A small image classifier, trained from scratch: batches of 128.
Rows from block 8, named by matrix and row number. Rows with one number belong to one attention dimension. Each number is 200 + 40 x the weight over its row's rms, rounded and kept within 0 to 999. All counts start at 0. After the name is the row's rms in percent of the matrix's.
# v: attention query, key and value (stacked) (model.blocks.8.attn.qkv.weight, 576x192, the v third), inputs 0-191
# proj: attention output (model.blocks.8.attn.proj.weight, 192x192, transposed), outputs 0-191
v.127,119,184,196,234,142,185,187,192,122,291,238,183,212,166,286,164,236,109,219,157,129,257,210,186,166,204,216,163,164,217,161,181,180,281,177,182,264,192,188,217,65,194,177,243,189,199,173,87,227,186,150,208,179,204,188,224,226,222,199,140,216,241,158,118,139,173,192,207,170,227,259,168,201,179,250,238,199,223,166,217,200,224,239,185,212,181,200,164,244,204,168,142,209,162,200,198,182,210,152,230,258,82,192,156,192,192,143,177,180,113,189,187,206,235,297,172,256,213,213,186,215,207,208,257,195,226,204,199,167,236,211,245,187,264,190,176,196,260,175,260,274,189,140,242,263,166,139,167,172,121,233,281,193,180,205,155,211,215,212,215,171,185,185,176,204,199,214,193,157,174,230,217,146,168,183,316,265,180,199,211,249,155,213,174,209,161,219,282,187,177,217,194,209
v.128,094,230,76,217,211,216,219,217,257,123,194,214,193,170,217,72,191,199,213,141,233,213,225,149,190,236,188,201,287,204,205,179,239,226,203,145,189,219,205,205,252,208,192,140,231,237,179,187,168,208,273,243,225,208,207,186,195,215,200,189,204,209,175,247,264,163,213,102,151,149,207,161,129,267,191,173,214,231,236,179,155,304,205,225,238,177,140,182,237,234,212,138,191,162,193,207,142,195,153,213,209,172,234,233,228,221,174,189,169,305,280,200,208,192,206,269,212,267,164,268,201,98,196,223,205,233,135,161,178,201,269,145,263,236,237,207,252,178,163,171,147,251,174,183,216,239,148,242,215,208,188,142,241,181,176,206,246,178,203,194,164,232,187,183,155,170,212,152,200,215,271,249,166,175,245,181,150,131,240,265,259,206,205,164,171,186,257,175,142,196,192,143,216
v.129,102,145,161,219,268,204,164,147,107,238,180,278,210,192,251,194,236,242,239,280,195,251,227,201,218,186,257,181,155,149,232,124,179,219,217,200,176,232,163,144,168,186,172,195,164,191,180,168,254,175,222,249,172,160,174,236,263,148,163,135,211,165,210,209,145,199,144,238,114,203,258,233,190,194,196,125,158,240,155,137,268,185,96,214,172,183,68,156,193,192,217,239,208,212,191,262,135,212,159,152,209,196,218,242,192,193,215,134,255,241,187,166,191,252,226,175,191,232,206,221,159,228,205,264,180,272,200,244,207,168,163,181,266,208,187,228,180,175,151,184,232,197,128,188,164,177,124,127,219,176,221,219,165,253,237,226,220,197,205,240,207,169,198,252,246,173,173,261,150,169,200,191,201,231,150,149,240,229,129,214,181,219,202,117,135,152,197,246,152,232,197,174,176
v.130,110,150,198,161,194,185,177,134,234,251,190,185,151,209,164,252,132,249,280,173,138,206,181,231,213,162,197,144,215,178,178,202,172,151,146,176,243,175,224,183,135,168,147,260,146,224,216,205,224,191,207,192,135,159,205,178,245,221,173,163,209,148,220,232,207,228,165,177,155,168,261,131,149,199,219,182,185,266,166,317,207,212,130,174,181,195,187,185,166,230,136,220,162,216,165,233,184,225,198,185,219,210,220,160,141,173,164,279,282,179,211,286,149,203,227,212,189,208,269,259,222,204,192,180,161,284,288,202,144,177,192,183,117,199,179,166,206,268,236,192,166,202,210,260,237,123,193,246,208,132,161,214,143,212,195,181,265,102,188,245,231,207,219,211,149,152,229,223,178,255,279,169,207,204,212,175,308,154,190,208,181,178,196,219,174,207,208,210,97,198,201,235,160
proj.127,141,160,184,217,192,198,199,68,200,101,194,232,174,210,244,186,222,181,195,188,187,150,185,199,181,190,216,135,164,207,226,196,172,194,199,192,72,209,227,203,112,252,222,216,165,226,261,211,232,236,210,233,238,247,179,160,237,214,217,198,168,209,203,193,220,220,215,202,195,227,130,167,226,220,208,219,150,207,210,255,238,224,199,183,292,215,254,200,221,203,196,213,195,215,150,161,164,226,195,243,179,190,160,212,190,139,173,184,229,195,136,137,202,210,136,266,111,106,226,219,165,243,218,157,214,225,285,153,187,223,212,223,368,92,194,196,166,239,162,345,221,179,176,126,210,274,187,202,189,208,266,250,183,256,166,184,160,153,200,153,164,200,193,216,193,225,175,226,184,221,205,204,212,218,223,223,193,195,216,207,187,227,218,182,204,222,257,240,202,274,138,225,212
proj.128,098,232,224,216,243,239,197,231,102,262,254,204,163,204,187,266,181,214,134,202,209,101,161,190,212,234,254,273,226,226,208,196,167,205,263,185,281,185,223,208,153,192,168,156,227,259,82,248,243,173,150,238,255,261,159,216,186,221,236,233,230,156,227,271,223,193,191,220,227,200,183,189,225,219,167,271,169,224,237,270,164,86,149,172,168,205,182,153,258,227,186,160,243,183,165,180,204,153,246,199,205,147,231,215,222,257,199,196,193,160,170,175,180,167,198,187,233,148,254,157,239,274,211,174,243,205,167,205,190,173,168,224,164,242,194,217,171,198,185,119,213,173,185,209,204,151,175,188,178,224,231,165,180,110,199,184,245,224,222,158,233,183,174,221,190,218,179,188,217,233,177,211,197,173,141,197,283,200,243,94,242,172,89,195,178,189,174,175,309,229,278,152,192
proj.129,117,223,260,198,182,201,230,161,227,168,235,202,140,192,280,187,218,218,157,166,164,204,201,155,216,200,219,223,182,255,188,174,248,213,189,161,146,188,154,169,154,232,143,232,219,206,174,162,180,217,236,203,157,275,186,190,212,147,133,221,221,175,172,177,269,230,194,199,214,179,104,171,199,222,194,185,166,82,192,175,163,155,244,198,173,232,104,155,238,240,152,164,183,229,235,178,266,220,209,208,189,198,224,155,247,103,113,202,216,286,212,203,252,204,163,209,238,173,220,251,320,169,180,217,158,253,157,187,172,183,208,186,290,157,160,255,150,221,223,215,201,151,190,290,238,238,160,200,166,196,188,180,189,178,264,205,188,221,213,223,165,208,206,234,188,215,188,209,229,228,294,205,137,239,174,197,137,174,97,204,189,134,317,177,246,233,208,228,212,151,233,148,220
proj.130,101,243,146,233,212,208,233,153,279,202,283,149,208,215,262,153,153,194,172,144,126,194,187,192,228,174,162,141,168,214,207,232,232,157,209,187,179,174,137,190,192,219,206,161,110,169,332,236,206,208,142,155,183,271,164,272,106,150,206,165,237,148,175,183,231,244,210,218,206,195,123,221,276,221,197,173,224,156,115,162,141,269,338,176,298,174,200,235,174,189,203,181,207,224,245,200,150,242,195,209,164,151,213,249,246,167,232,174,209,262,223,192,269,212,86,199,250,137,189,209,245,209,158,197,184,188,169,125,185,190,193,216,231,156,217,217,202,195,232,188,187,197,206,276,197,240,172,239,217,189,191,203,184,150,240,212,210,237,156,184,186,259,191,175,206,187,167,187,159,211,188,246,197,180,227,202,128,250,190,185,204,223,233,191,225,264,179,220,256,198,229,224,230